A small image classifier, trained from scratch: adamw at rate 0.0027.
Rows from block 12 of a small image classifier, named by matrix and row number. Rows with one number belong to one neuron. Each number is 128 + 32 x the weight over its row's rms, rounded and kept within 0 to 255. All counts start at 0.
Before each neuron's rows are labels from the 100 images, of 14848, where the neuron reaches its highest value: "top examples" is what is common among them. Only what is clearly more common there than usual is listed. The data: procedural textures in two colours, tilted and lit. In brackets: how many of the 100, against the usual share in percent.
# fc1: MLP up (model.blocks.12.mlp.fc1.weight, 512x128), inputs 0-127
# fc2: MLP down (model.blocks.12.mlp.fc2.weight, 128x512, transposed), outputs 0-127

top examples: red (93 vs 16.3); ground colour: red (92 vs 8.3); pattern colour: white (35 vs 8.5)
fc1.163 [ 75  90 123  96 146 122 152 164 124 184 139 164  89  74 136 169 126 115 116  62 105 113  74 117 135 130 128 191 145 114  91  87 179 146 119 173 169 181  95 129 144 134 155 131 166  91 147 123  96  87 158 211 118  96 160 144 143  90 172 158 190 155 140 154 193 137  96  81 117  91  92 127 104 130  90 131 126 109 132 125  77 173 122 211 150 122 103  80 157 126 115 181  85 112 113 118 134 133 159 179 130 161 156 156 134 166 120 135  88 122 111 131 111 127 153 103  87 125 125  71 126  93  84 105  99 124  89 182]
fc2.163 [170 126 127 161  98 124  57  79 121  55 161  78 152 140 116 112 126 128 161 190 145 131 168 130 127 156 120  88 137 174 166 175  81 114 133  62  79  88 165 127  72 132  96 119  91 177 128 163 145 171  99  64 162 159  91 113  90 158 128  96  61  79 110  95  94 139 131 170 115 167 165 141 179 130 136 113 126 151 154 140 138  85 123  70 103 113 138 165  93 116 122  93 187 133 144 131 124  97 105  75 157 100 111 129 144  72 124 147 159 138 153 132 160 104 142 167 142 140 128 175 109 161 181 161 138 154 136  79]

top examples: pink (76 vs 16.4); ground colour: pink (74 vs 8.3); pattern colour: yellow (25 vs 8.5)
fc1.172 [191 125 169 179  90 148 123 128 149 116 150 159 179 124 122  83 183  62 141 104 137  70 161 112 104 132 147 157 125 203 110 154 115 112 111  77  71 117 146 130 127 128 167  96  98 144 158 170 101 125  82 137 130  90 133 113 170 132 131 121 104  95  58 107 140 145 169 145 114 132 141 120 117 223 123 130 174  96  38 181 144 186  77  96  95 150  72 131 151 131 157 181  95 150 187 148 132 135 173 115 140  91  84 144 146  94 103  99  77 160 121 108 125 120 109 157 108 135  99 141 134 124 124 136 121 154  91 138]
fc2.172 [ 85 129 119  81  96 106 106 120 115 140 121 121  96 140 148 151  58 172 110 142 130 190  93 108 142 124 130 110 122  83 162 106 110 125 143 154 159 134 120 119 114  80 113 179 173 125  96 106 138 152 177 118 118 146 115 184  79 139 144 125 154 150 196 125 112  99  82 136 135 133 113 185 147  39 128 130  87 160 158 103  65  87 178 139 148 118 192 126 101 120 100 101 150  94  75  85 136 124  94 147  94 161 174 126 107 140 142 184 159  97  84 130 142 158 218 119 197 116 190 139 120 124 147 104 177 136 174 107]

top examples: white (92 vs 16.9); pattern colour: white (71 vs 8.5); brown (58 vs 16.8); ground colour: brown (48 vs 8.2)
fc1.316 [128 129 162 140 185 162 115 146 134  91  98 162 121  56 115 154  97 151 118 114 105 161 133 120 131 125 141 161 152  93 174 114 116 114 153 126 148 113  66 141 104 126 125 125 115 124 165 149 124 127 163 136 133  74 163 112  83 104 134 126 186 142 121 136  86 133 167 101  73 151 141 155 111 101 134 120 105 114 127 159 154 126 152 120 124 148 104  80  61 134 117 149  74 177 131  57  71  64 174  95  94 131  27 110  97 137 159 187 171 132 118 139 139  88  83  99  96 219 130 164 172 126  80 125 153 130 157  64]
fc2.316 [106 143 121 146  96 112 145 139 125 127 108  83 134 133 146 145 131  97 142 194 211  53 109 191 107 125 132 109  97  97 115 134 155 148 148  94 131 150 160 156 142 113 118 149 116 127 122  89 122 127 105  75  73 129 120 146 138 136 138 127  73 135 133 122 160 110  89 103 188 104 110 137 155 104 171 101 162 124 103 140 156 166  93 133 155  26  97 107 130  71 153 133 121 100 169 216 116 199  98  87 141 138 167  46 175 123  85 125 115 189 112 164  94 136  98 125 171  91 128 131 133 156 144 129 146 114  95 191]

top examples: pink (80 vs 16.4); ground colour: pink (64 vs 8.3); grey (62 vs 16.6); pattern colour: grey (37 vs 8.2)
fc1.226 [ 89  89 145  98 161 134 144 107 114 146 123 141 109 182  79 112 187 145 170 125 144 146 143 103 151 177 157  93 161 179 108  95  73 167 121  81 103 162 163  78  78 170 171 115 157 129 130 134 119 132 113 132 130 196  83  72 122 154 147  87 166 112 116  88  80  90  89  91 144 124 141 146 122 151 135 158 159 130 144  96  96 152 119  90 109 164  94 191 112 149 118 117 192  86 154 118 197 131  85 117 140 127 173 149  98  88 111  61 135 106  83 125 109 153 155 100  64 114 123 137  93 142 122 193 114 170 170 163]
fc2.226 [163 117 103 127 148  72 123 147  97 156 177 165 104 117 170 120  90 120 106 138  87 168 119 113 108  71 142 147 168  71 143 153 135  92 173 245 131  93 135 176 172  68 107 166 119 156 149 111 140 150 143 120 161 116 109 139 116  98 122 137 119 155 193 149  97 133 143 152 104 110 104 102 164  85  77  97  74 115 163 154  79  93 158 176 139  95 163 145 158 111 103 175  77 134  85  61  92 124 132 128 111 167 120 121 104 141 178 165 144 123 141 154 172 114 147 192 160 128 179 118 159 117 156 120 151 121  83 105]

top examples: yellow (60 vs 16.9); ground colour: yellow (53 vs 8.3); ground colour: blue (29 vs 8.3); pattern colour: orange (26 vs 8.8)
fc1.139 [144  86  62  68  79 148 119 117 170 198  92 104 131 154 119 115 175 106 149 160 133 123 107 171 114 138 129 151 153 110 118 158 125 138 155 115 205 118 169 149 132 114 188 152 146  75 140 125 123 100  79  96  95 143 155 157 119 145 101 144  83 126 152  86 132 118 116  34  89 128 149 153 175 164 152 109 160 207 114 126 177 124 150 103 151  94 134 211 119 193  99  74 140  90 111 128 176 133 139 104 141 112 158 155 127 174 143 123 150 128 152 110 140 117  90 154 110 154 127  61 137 118 141 102  97 134  67 170]
fc2.139 [107 164 122 154 138 196 142 115 154 120 195 140  82 142  86 135 134 185 150 106  99 154 156 102 121 123 135 155 147 165 123  78  70  96 116 145 140 110 123 118 139 178 108 108 110 168 101 132  68 114 192 144 156 146  91 126 111 138 172 121 179  88 132 148 120 123 146 160  70 115 101 148 107 102  66 156  66  72 182  75 155 115 161 143  77 139 114 110 127  76 203 138  87 181 129  93  90 135 139 192 101  89 134 139  72 103 110 145 129 103 154 137 131 140 136 127 100 132 136 196 154  82 137 171  92 157  86 133]

top examples: green (53 vs 16.9); ground colour: green (48 vs 8.2); teal (47 vs 16.2); pattern colour: teal (40 vs 7.9)
fc1.286 [101 104 134 158 146 163 147  99  87 123 162 145 127 122  81 101 170 195 153 113  95  85 125 171 137 184 144 102 150 184 107  99 105 125 127 125  91 172 147  32  56  98 173  89 130 109 117 130 140 142 127 153 124 170 133  95 143 122 129 109 184  82 112 144  96 102 106 129 159 118 208 163  91 118 194 106 135 114  66 110  90 177 121 127 130 106  87 156  87  80 150 125 161  96 138 102 190 131 101 111 117 158 186 116 141  89  53 134 120 149 135 138  99 157 170 144 143 170 109 111 131 134 119 151 118 197 122 136]
fc2.286 [164 111 120  97 148  73  99 150  96 128 151 131  87 118 160 131 110  88  76 135 114 204 100 142 110  78 159 109 160  57 153 168 135 123 162 171 126 104 108 186 186 110 112 172 132 150 130  98 102 147 145  80 164 115 145 140 118 134 114 108 102 210 157 148  96 122  88 158 130 112  77  77 143 111  97 141  62 138 193 122 154  70 143 174 164 129 151 115 153 151  66 113 112 133 110  75  92 149 109 150 146 173 120 103 130 146 175 164 171  63 140 146 174 121 154 139 131 102 178 121 140 165 128 115 155  83 103  80]

top examples: green (74 vs 16.9); ground colour: green (72 vs 8.2); teal (63 vs 16.2); pattern colour: teal (40 vs 7.9)
fc1.44 [ 85 155  52 132  66 151 148 169 116 108 144 141 113 138  97 133 127 173 132 150 112  89 116 216 180 123 101  86 128 136  78  93 136 152 142 169 124 151 124 139  60  84 113 126  94 108 107 133 133 125 128 156 101 175 126 142 171 116 126  91 126  97 135 131 102 136  71 109 132 143 221 174 160  64 162 106 158 121  48  95 145 105 133 123 134  75 102 183 150  74 144 129 114 123 130 159 136 178 146  74 125 211 147  95 142 141  86 147 140  99 135 141 134 146 102  82 160 154 150 116 151 152 148 156 158 150  80 146]
fc2.44 [170 126 146 130 186 116  80 129  99 118 118 150  76 113 117 113 121 114  89 144  97 212 124 129 114 106 196 156 194  96 109 124 132  97 165 167 135 129 100 128 144 124 130 114 125 142 168  95  70 180 206 123 177 106 127 190  68 142 128 161 149 210 163 155  73 113 122 139 128  76 105  51 120 163  78 176  76 102 157 110 137  95 121 170 165 109 131 126 101 181 103 143 129 127 138  78 142 120  93 156 147 152 157 126  88 127 180 138 135  64 141 125 159 127 160 146 113 118 109 125 109 105 143 149 118  89 114  90]

top examples: yellow (60 vs 16.9); orange (53 vs 17.1); red (52 vs 16.3); pattern colour: red (52 vs 8)
fc1.271 [107 117 187 168 144 124 141 135 107  95 134  93 137 148  76 137 116 189 150 152 117 102  99 138 161 141 117  95 159 187 123  94 116 124 170 118 118 100 132  92  98 112 139 123 171 121 142  99  93 127 135 194 103 193 147 176 140 123 175 126 216 117  67 155  84 146 157 151 167 104 116 181 136 107 183 123 114  63  83 111 127 155 110 165  96 101 121 161 108  91 184 155 159  91 149 128 173 155 153 141 133 146 147 110 128  89  64 146 170 123 112 122 100 127 153  62 106 124 168 156 165 121  95 170  99 205 181 109]
fc2.271 [144 103  99 111 135 106 119 134 125 180 153 164 100 128 135 130 132  81  31 115 140 163  68 143 100 118 132 135 157  35 144 127 162 102 145 191 104 118 131 147 174  99 140 160 128 121 133 123 140 139 139  70 152  71 121 120 153 156  75 135  71 161 160 110 119 135 121 180 116 111 110  58 156 111 108  79  97 138 187 133 140 118 127 130 150 112 153 129 143 147  65 127 117 141 108  55  80 116 103 111 122 163 136 134 140 176 185 166 141 111 155 196 144 112 177 215 158 113 133 115  98 157 123 109 143  87  87  85]

top examples: black (59 vs 17.1); yellow (50 vs 16.9); green (43 vs 16.9); ground colour: yellow (42 vs 8.3)
fc1.58 [148  94 167 130 140 121 113  88 131 147 209 101 164  90 127  89 158 178  85 102  86 102 148 121 112 147 138 161 210 116  78 172  69 153 144 119 164 148 152 113  84 136 188 128 138 152 178 142 131 158 119 178 114 147 168 135 102 109 129 184 153 134 166 111 131 125 130 124 144 147  91 151 155 100 207 168 165 134  85 128 140 123 147 159 119 103 104 163  58 135 161 102 129  90 141 157 136 115 127 127 150 177  84 136 117 109 119 175 131 143  61 105 138 175  90 113  89 161 205  77  87 126 132 159  98 147 182 148]
fc2.58 [115 129 100 105 136 132 167 155 111 156 134 164 134 139 153 152 146 126 128 113 100 170  40 143  99 103 117 150 159  71 143 133 128  84 128 185 107 107 206 136 174  81  97 158 102 139 112 111 132 104 197 107 158 136 149 118 157 103  91 111 132 112 111 124 136 160 151 143 142 105 115  85 115 104 124 129  55 142 211  96  92 111 135 140 114 182 200 114 180 143 129 124 118 195 101 121 129 151 113  85  86 116 169 153 104  95 139 141 165  90 145 178 140 130 148 236 121  93 129 181 139 159 139 115 164 148  68 144]

top examples: grey (69 vs 16.6); ground colour: grey (67 vs 8.4); pink (56 vs 16.4); pattern colour: pink (54 vs 8)
fc1.505 [ 97  89 162 103 175 157 123 120  81 125 147 167 121 131  82 139 174 194 126 133 151 135 132 130 172 182 133  86 126 172 119 110 123 145 133 108  74 155 157  71  50 157 144  85 123 127  95 124 106 159 121 152 131 175 135 106 135 131 169 116 206 114  89 132  70 110 129 109 102 111 209 159 129 110 178 124  93  94  90 108 120 155 113 121 126 150  99 156  80  96 150 120 167 140 136  62 200 124 117  56 105 141 165 144  86 108 101 133 160  65 138 149 114 164 161 100 150 131 144 151 120 121 100 180 104 193 154 124]
fc2.505 [139 113  89 125 139  77 124 140  94 140 155 133  95 128 181 109 118  60  59 157 137 208 106 124  84  90 167 139 171  83 154 158 143 138 184 182 111  99  99 177 184  84 136 181 129 144 177 133 142 157 150 105 140 100 101 166 111 139  88 130  71 181 157 125  97 130  89 160 107 111  78  88 144 102 110 124 101 111 147 145 148  88 128 183 141  72 155 127 159  85  73 137 106 116 100  79  85 149 108 137 124 169 122 107 184 164 166 169 156 129 130 135 139  91 151 151 155  84 130  99 142 162 160 114 157  81  92 107]

top examples: green (91 vs 16.9); ground colour: green (91 vs 8.2); teal (47 vs 16.2); pattern colour: teal (44 vs 7.9)
fc1.450 [146 135 166 132 123 131 119 148 152 127 137 137 147 136 142 110 143  54 149  77 105 108 159 146 124  63  99 137 169 138 109 175 179 139 124 144  60  54 126 129  93 164 152 126 130  85 137 205  80 182  91 176 187 101 175 119 121 123 102  82 160 110  95  76 158 149 145 146  97 103 115 131 147 145  86 143 118 151 109 209 131 176  76 162  95 139  98 130 120 127  95 159  98 129 178 117 107 130 157 154 179 137 112 137 119  94 105 104  95 120  92 112 122 137 109 140  80 114 123 161 144 157  97 101  95 167  20 141]
fc2.450 [106 117  73 116 136 101 148  94 124 149 102 118 116 131 123 159 113 170  88 162 163 174  65  90 141 191 159 122  84 129 150  91  60 120 129 116 178 190 116 155 148  87 111 181 127 184 147  56 165  76 151  93  53 136 112 140 129 132 165 175 121 159 149 173  95  97 105  97 136 145 108 139 100  92 171 126 156  92  99  89 125  84 188  83 148 150 154 118 145 141 133 113 144 124  67 155 163 132 105 101  90 130 130 149 143 161 154 166 169 142 151 134 152 113 157 118 165 149 142  78 120 108 153 150 177 104 211 122]

top examples: black (53 vs 17.1); brown (45 vs 16.8); ground colour: brown (45 vs 8.2); green (39 vs 16.9)
fc1.257 [125  88 186 151 153 116 150  75 128 140  79 145  51  76 115  98 132 152 143 139 181 170 165 116 101 148 118 141 142  97  87 183 121 143 200 155 133 104 133  95 153 122 172 166 123  93 117 131 122 120 150 100 129 189 122 130  79  89 137 129 140 112 123 138  80 181 181 177  97 160  79  64 110 129 172 166  95  63  96 130  86 179 116 102 145 178 168 156 110 148 174 149  69 142 122 141 151 140 111 112 149 105 107 149  89 151 109 175 124 101 151 100 118 111 163 113  47 174 145 106 119 101 109 159  96 117 158 121]
fc2.257 [ 74 147  74 130 140 126 147 146 173 120 146  61 120 160 117 125  88 165 148 104 111 121 151 126  84 102  84  48 130 100 149 137 132 130 163 142 153 133 171 148 166 130 158 151 129 106 105  97 113 146 112  84 106 173 154 161 156  67 127 111  89 111 121 170 189 156 105 125 144 201 176 130  85  29  97 128 222 126 146 111 132 133 139  89 166  94 163 152 156 158 140  88  79 169 126 155 149 113  85 161 155 106 120  98 159 117  86 149 122 124 156 128 107 117  77 123 150 170 132 180 160 162 118 151 110 127  84  86]

top examples: white (58 vs 16.9); ground colour: white (57 vs 8.3); brown (44 vs 16.8); pattern colour: brown (44 vs 8.6)
fc1.153 [171 146  91 109 111 113 142 139 153 159  67 158 139 154 167 144  65  61 117 134 123 137 114 103 103  72 134 171 116  97 160 145 142 121 157 158 145 100 127 190 231 137  92 187 123 152 140 128 163 122 152 110 164  77 122 155 123 140  45 144  48 148 160 135 159 134 169 147 134 151  88 127 128 105  88 128  85 157 157 163 189  93 121 146 127 149 151 100 171 154 109 160  83 188 127 137  76 139 143 135 119 118  94 117 153 159 154 120 127 150 123 149 163 122 103 190 172 116 111 113 160 144 157  65 162  90  98 110]
fc2.153 [ 98 137 166 146 115 191 104 120 169 104  83 117 158  99  97 116 146 170 152 154 161  58 175 120 167 179  87 126  76 186 123 108 128 148  91  49 144 150 115  85  70 168 149  75 124 116 127 152 123 117  66 144  91 152 136 135 154 133 182 133 172 101  96 113 147 127 120  80 160 158 151 160 119 162 142 145 192 122  73 123 141 170 123  96 119 155 102 128  89 116 159 118 157  82 172 195 139 114 158 130 137  77  99 143 135 106 106  86  97 138 132 105  79 116  62  71 115 160 119 153 121 117 105 167  92 155 156 149]

top examples: teal (55 vs 16.2); ground colour: teal (49 vs 8.2); green (43 vs 16.9); ground colour: green (43 vs 8.2)
fc1.496 [132 123  46 149 144  82 135 119 123 141 171 136 163 134 140  93 176 112  77  97 115 156 137  94 140 180 137 112 120 161 115 101 109 109 164 100 137 176 159 169 145  92 146 125 135 198 171  98  82 144 124 113  78 137 140 158 128 159 180 126 125 141  98 101 123 105 107  92 113  83  64  98  76 125 114 174 180  84 145 139 110 150 147 131 162 137 106 137 159 132 104 212 115 113 140 142 201 143 132 137 130  68 136 194 151 112 107 186 125 145 123 145 177 108  94  87 155  86 104 118 159 130 122 180 150 114  32 105]
fc2.496 [118 109 185  68 130 160 123 154 128 143  77 129  97 166 119 142  81 127 170 139 120 111  84 135 118  65 135 140 127  85 163 179 158 158 101 147 101  80  89 113 139 160  80 136 162  76 114 156 198 125 130 128 173  95 118 101 135 102  61 141 146 127 154 171 128 153 155 157 142 177 174 169 173 105 126 131  69 179 135 140 144 100 122 154 112 130 139  92 104 105 160  69 137 165 128 124  80 120 125 118 114 157 120  64  70 134 148  79 115 113 102  89  67 155 147 186  98 169 158 148 133 139 141  75 106 148 196 175]

top examples: black (45 vs 17.1); grey (42 vs 16.6); pink (40 vs 16.4); ground colour: black (40 vs 8.7)
fc1.247 [126  78 105  68 105  85  78 130 135  84 161 127 112  68 147 173  75 124 115 171 138 152  92 159  99 156 164 167 193 210  83 135 123  66 104 123 135 128 122 131  78 158 132 176 141 166 175 208 132 166 145 100 133 110 134 133 137 119 169 101  98 128 108 156 109 155 147 129 145 146 122 165 104 100  45 141 132  92 111 117 110 154 164 140 130 122  87 102 134 119  93 100 139 126  98 148 127 115 138 137 196 103  99 167 108 112 106 141 112 133 117 162 162  80 147 165  91  59 171  88  84 122 163 191 139 164 139 152]
fc2.247 [ 95 185 162 172 155 130 190 134 119 195  96 146 167 165 109  87 173 110 110  67 145 112 144  70 169  73 107 135  66  64 156 137 141 204 156 142 126 134 130 136 182  80 126  92 121  91  74  67 115 108 125 152 140 133 116 158 137 140  99 140 154 170 148 119 162  94 105 104 117 110 122 117 142 162 190 156 120 157 139 154 130 108 101 107 112 115 169 148 139 116 140 182  98 120 130  89 117 144 128 135  65 144 147 128 144 153 138 145 154 115 114  93 101 192  86  87 128 170  96 166 173 112  74  62 137  94 103  94]

top examples: yellow (65 vs 16.9); ground colour: yellow (65 vs 8.3); blue (49 vs 16.5); pattern colour: blue (49 vs 8.2)
fc1.504 [ 61 100 137 124 156 151 183  86 186 101 110  85 100  80 127 123  94 179 151 154 128 137 159 136  89 122 130 139 140 125 149 149 125 176 162 199 141 136 148 108 154 125 150 153 145 124 137 131  57 161 117 109 159 172 147 140 186 102 103 136  97 116 152 150 129 187 133 153 125 148  87  68 114 139  63 129 136  67 124  83  87 196  73  96 124 139 124 166 132 172 127 117 128 159  92 180 125  74  64 143 124 156  93 133 138 120 120 157 141  93 154  62 127 114 160 146 136 137 104 115 132  79 117 192  90  95  68  91]
fc2.504 [156 134  95 126 104 138  67 144 108 152 149 136 135 154 116 141 186  66 114 122  84 117 117 129 171 118 144 137  89 149  97  89 131 102  45  67 117 141  98 163  82 157  91  88 114 180 140 122 172 100  99 181 130  47 122 130  85 146 174 137 158 169  87 111 139  65  86  93 145  87 139 199 134 151 148 112 116 173 130 169 165  81 163 161 107 100 118 106 112  99  93 169 151  91 173 100 111 162 180 125 122 104 167 161 166 132 156 104 133 180 104 177 135 132 118 134 130  97 149 134 122 148 128  61 165 146 150 160]

top examples: red (91 vs 16.3); ground colour: red (89 vs 8.3); pattern colour: blue (26 vs 8.2); pattern colour: purple (25 vs 8.1)
fc1.500 [124  65 154 176  71 133 110 131  86 142 145 166 177  77 102 182 164 118  97 118 138 159  83 105 168 144 127 112 157 163 171 165 128 136 157 140  58 156 120 157 165 129  84  95 157 146 170 114  55 172 111  70 136 107 101 137 141  81 147 107  76  98 109 150  84 100 180 126  98 112 190 125 153 119  97 164 163 127 108 188 105 111 138 173 162 140 114  91 131 125 157 122 169 125 171 141 177  89  85  94 115 147 100 121 111  62 118 105 136 127 101 122 129  93 173 139 147 148  90 124 117 132  83 152 174 141  64 168]
fc2.500 [111 192 104  60 182 126 135 136 167 129 126 117  72 136 163 100 105 124 140 135 115  97 162 167  95 116 134 167  70  93  65  74 135 116  99 116 188  89 144  79 100 130 187 155 109  98  97 148 166  84 151 180 120 144 147 110 122 152 106 138 196 162 136  91 171 153  85 132 127 155  71 140  99 127 160 103  96 118 143  73 142 166 108  92 116 114 158 148 125 125  97 161  83 106  68 108  94 183 176 166 153  84 164 136 135 186 141 154 120 106 165 123 126 151  95 122 130 106 177 117 145 111 160 123  91 142 194  93]

top examples: pink (61 vs 16.4); grey (60 vs 16.6); pattern colour: pink (51 vs 8); ground colour: grey (51 vs 8.4)
fc1.61 [147 100 193 117 146 169 125 109  76 131 112 110 145 135  88 138 175 134 131 119 121 197 135 109 108 164 165 132 157 169 201  95 101 156 130 102 114 133 121  68 129 193 147 113 166 141 137 141 125 135 119 161 127 128 150 104 155 109 166 154 203 140  81 130 114  96 152 168 100 114 157 153 115 155 144 147  69 106 162  73 103 161 149 132 140 232 103 117  40  97 142 174 165 186 160  67 163  86 121  90 119  89 134 104  78 106 126 113 141 105 128 141 108  88 147 148 142 113 143 145 103 123  91 148 107 187 136  90]
fc2.61 [124 120  78 121 126  55 147 116 105 125 118 162 131 136 181 108 119  86  62 153 189 121  97 144 120 119 141 124 122  84 141 179 166 181 150 127 113 118 132 225 143  99 127 191 119 132 163 117 162 139  66 114 126 100 110 156 146 146 103  85  67 152 130 154 134 112 121 147 122 151  87 144 125 106 114 112 145 135  96 176 154 128 137 112 110  31 158 163 184  96  32 137 121  94 100 132  84 169 133 109 148 169 113 107 176 153 102 150 144 172 147 149 136 119 110 125 164  74 152  87 170 171 165 111 155  94 115 140]

top examples: green (65 vs 16.9); ground colour: green (65 vs 8.2); pattern colour: brown (27 vs 8.6)
fc1.359 [139 195  22  95  73 133 172 142 116 125 158 122 147 160 150 110 111 107 130 187 136  76 153 137 138 142 132 125 181 129  67 101 172 134 150 164 131  96 137 195 154  80 131 139 100  83 100 125 187 138 148 108 113 143 134 153 105 137 116 122  71  97 136 137 141 119  67  99 173 149 158 120 177  84  78  79 168 122  84 163 159 106 122 135 122  71 124 160 185 141 120 104  70 119 116 182 112 139 133 131 142 183 111 106 178 193 146 149 147 127 145 128 142 121  89 101 143 136 156  96 179 139 137  87 147 124 101 175]
fc2.359 [134 189 184 112 127 159 114 110 172 123 130 107 103 138  85 111  99 168 162 104  81  90 148 122 187  73 124 141 107 168  84 119  83  83 116 120 164 157 106  61 114 140 107  83 120 167 150  91  51 119 148 139 168 163 112 134  99 163 173 168 177 134 129 146 120 133 147 126 118 130 142 123  71 159 116 206 121 132 149  60 121 127 127 161 134 134 117 101 125 179 171  99 115 116 142 181 147 121  75 158 147  86 117 128  74  79 137  74 122  96 105 115 135 122 151 111  48 135 162 148 136  98 101 156  73 190 133 102]

top examples: yellow (60 vs 16.9); black (50 vs 17.1); ground colour: yellow (37 vs 8.3); pattern colour: black (27 vs 8.4)
fc1.32 [109 100 104 140 140 216 147  88  66 142 152 173 138 143  98  92 170 194 151 169 100 167 145 192 142 180 126 122 139 160  91 128 101 137 143 116 119 123 134  52  69 125 135 120 115  95 132 148 183 135 186 110  92 150 159  64 112 181 127 128 178  79  98 147 118 127  72 145 178  93 221 184 114 105 130  98 107 121 127  95 123 146 110 132 116 135 129 195  93 145 183 130 177  95 144 123 171 130 112 126 124 121 139 115 166 122 114  95 163 132 127 105 137 150 125 164 129 113 117  55 115 129 118 112 106 127  95 176]
fc2.32 [165 109 110  64 126 104 103 149 104 119 120 110 103 140 124  93 146 107  76  99 109 162 139 102 147 127 167  94 180  56 176 161 109 148 162 158 144  97 111 189 114 135 110 162 145 144 122 112 108 171 106 110 171 132 128 132 158 126 140 112 121 189 142 191  87 114 131 131  92 123  65  83 130 115 121 166 102 186 176  92 172  97 159 169 157 165 125 111 177 131  37 122  94 140 104  73  80 139 136 129 131 144  80 125 126 140 171 146 158 118 164 156 163 136 150 129  96 126 204 162 188 171 139 132 113 141 154  56]

top examples: green (77 vs 16.9); ground colour: green (77 vs 8.2); teal (35 vs 16.2); pattern colour: blue (30 vs 8.2)
fc1.439 [158 142 162 132 121 133 114 153 149 122 137 160 160 132 143 116 145  45 144  94 119 114 154 148 120  58  90 132 177 125 109 165 179 142 129 142  52  59 126 137  89 164 150 139 124  86 133 206  91 165  92 170 185  93 172 124 119 127 104  81 160 108  93  77 155 168 147 146  92  95 117 118 157 141  85 134 112 141 104 214 150 171  81 160  95 146 101 124 124 123  99 160  98 135 173 114  91 145 166 140 179 139 119 137 120  92 112 102  88 118 104 113 124 132 102 137  86 123 137 158 135 164  98 100  89 162  32 136]
fc2.439 [109 117  71 118 125  96 139  96 114 144 101 115 122 127 131 145 110 173  94 166 173 167  81  94 144 208 170 123  83 135 147  87  66 125 135 109 192 192 118 153 143  82 112 165 137 184 154  69 165  75 158  93  54 137 106 140 126 143 173 174 116 160 150 160  90  97 101 102 132 137 106 138 106 102 171 125 156  95 108  79 113  93 178  89 148 144 155 118 146 139 134 118 147 117  66 157 168 130 109 109  81 115 131 149 146 151 152 171 173 150 144 123 151 117 166 113 167 136 147  78 119  96 156 156 174  99 207 122]

top examples: grey (79 vs 16.6); ground colour: grey (77 vs 8.4); yellow (40 vs 16.9); orange (37 vs 17.1)
fc1.99 [ 61 135 139 156 117 154 111 192 137  79 142 139 161 116  88 117 137 174 126 123 163 104  91 142 196 124 110  82 142 162 126  67 109 109 145 137 123 160 147  85  23 127 151  84  94 103 106 131 125 121  87 171 115 169 119 109 139  88 153 117 184 103 109 139  93 125 138 106 133 148 168 165 101  77 197 111 152  88  57 119 119 149 145 112 144 108 104 147 115  95 160 109 153 109 137 106 105 149 143  97 141 180 156  96 114 100  83 176 132  96 127 137 113 129 139  48 125 175 168 165 160 105 116 180 137 207 145 146]
fc2.99 [168 120 113 114 131  93 122 137  83 129 172 156  88 133 161 149 122  87  87 149 122 206  98 162  98  99 156 139 180  57 147 140 133 105 167 193 131 119  91 149 172  81 117 177 169 156 121 108  96 175 177  82 146  79 131 159  99 128 102 146 122 164 170 115  92 127  81 179 120  75 109  37 146 118 115 132  58 103 179 135 123 113 118 161 154  78 138 129 153 166  89 142 140 155 113 120 108 136 103 137 140 170 147 121 147 137 177 151 161 111 137 169 175 151 181 170 140  81 120  98 116 132 120  96 155  81 105 103]

top examples: yellow (73 vs 16.9); ground colour: yellow (72 vs 8.3); blue (51 vs 16.5); pattern colour: blue (51 vs 8.2)
fc1.378 [ 64 104 131 128 150 155 185  88 187 101 108  84  99  85 127 120  93 177 153 154 123 131 153 136  91 125 126 127 144 120 153 145 131 171 162 198 144 134 146 108 155 125 145 154 145 122 134 133  58 156 116 107 155 174 151 135 196 101 102 135  93 112 151 152 136 179 130 147 125 150  89  66 121 129  57 122 141  69 128  79  94 194  79  95 127 137 125 168 135 174 125 118 131 158  99 182 122  73  61 141 124 158  92 134 144 122 122 160 149  90 163  68 126 112 159 151 146 143 108 122 129  82 121 192  86  95  63  86]
fc2.378 [159 129 102 128 109 139  69 141 106 149 155 138 140 153 117 141 190  69 114 124  92 117 118 124 170 119 149 139  88 152  87  90 126 103  54  72 114 143  96 163  76 158  92  87 120 181 145 124 171 101 103 178 127  45 123 141  77 147 177 142 160 171  85 112 133  71  89  97 144  86 139 196 130 155 152 119 111 162 122 174 155  82 158 161  99  95 112 102 109  96  99 168 153  90 166 102 114 164 182 126 122 105 170 164 161 128 151  99 130 183  96 173 141 137 123 130 128  99 145 131 125 143 128  54 168 149 150 160]

top examples: pink (83 vs 16.4); ground colour: pink (51 vs 8.3); pattern colour: pink (32 vs 8); ground colour: black (25 vs 8.7)
fc1.495 [160 103 136 117 154 152 128  71 118 156 136 151 154  90  95 123 134 140  80 152 102 180 144 147 160 184 127 136 142 159 150 144 107 137 158  93  63 157 123  40  94 170 118 117 150 142  80 130 137 183 193 107 117 186 118  31 105 132 149 111 192 112  73 156 107 114 132 158 108 111 138 158 128 151 151 114  67 111 163  93 114 157 103 127 103 161 105 101  57 128 171 137 156 112 184  98 166  73 124  88 155 105 160 147 104 113  79 130 171  75 127 115 134 131 142 128 103 111 142 127 106 117  58 146 114 164 166 154]
fc2.495 [121 121 110  84 125  33 116 135  89 123 102 134  99 158 146  96 150  78  59 133 156 125  98  91 112 107 161 127 139  95 147 185 127 163 163 148 147 102 140 206 173  71 123 192 138 154 162 135 177 163  87 138 145 129 124 166 152 121  95 104  88 172 115 136 106 136 113 165 113 108  80 142 116 110  94 153 142 140 115 127 149 108 133 129 152 123 187 140 169  75  34 111  85 138  79 120 113 144 136 105 135 117  97 118 166 173 149 131 103 192 127 123 151 106 124 133 138 106 161 105 197 202 185 122 161 129  88 113]

top examples: black (62 vs 17.1); green (42 vs 16.9); ground colour: black (34 vs 8.7); ground colour: brown (32 vs 8.2)
fc1.254 [117  80 192 149 171 124 131  62 132 127  83 145  64  66 121 104 129 141 141 126 193 169 158 121 104 164 127 169 137 126  97 171 119 142 202 146 124 117 133  77 145 130 170 165 123 103 120 131 122 117 140 121 134 208 122 107  82  94 131 124 148  96 111 149  89 173 177 168  94 159  81  74 108 126 182 151 106  57 101 137  83 182 108  98 155 190 160 153 117 139 188 157  77 140 129 140 163 131 120 109 167 117 111 145  95 139  98 165 113  95 136 112 109 101 150 109  60 167 155 116 110  97  98 160 100 128 137 112]
fc2.254 [ 88 153  80 126 132 115 148 162 167 121 159  61 116 163 120 121  75 167 141  95 102 120 140 132  82  77 100  43 137  76 153 144 122 137 161 149 146 134 170 159 162 108 163 146 139 104  98  95 102 154 123  72 116 159 153 180 144  82 126 112 101 127 135 160 183 156 105 135 134 191 162 125  96  27  80 135 201 143 148 108 125 111 149 104 163  79 173 154 156 170 112  78  83 160  91 140 146 111  81 169 154 129 122 103 140 127  88 172 140 124 148 129 129 124 108 137 142 173 131 175 166 170 106 146 130 128  93  82]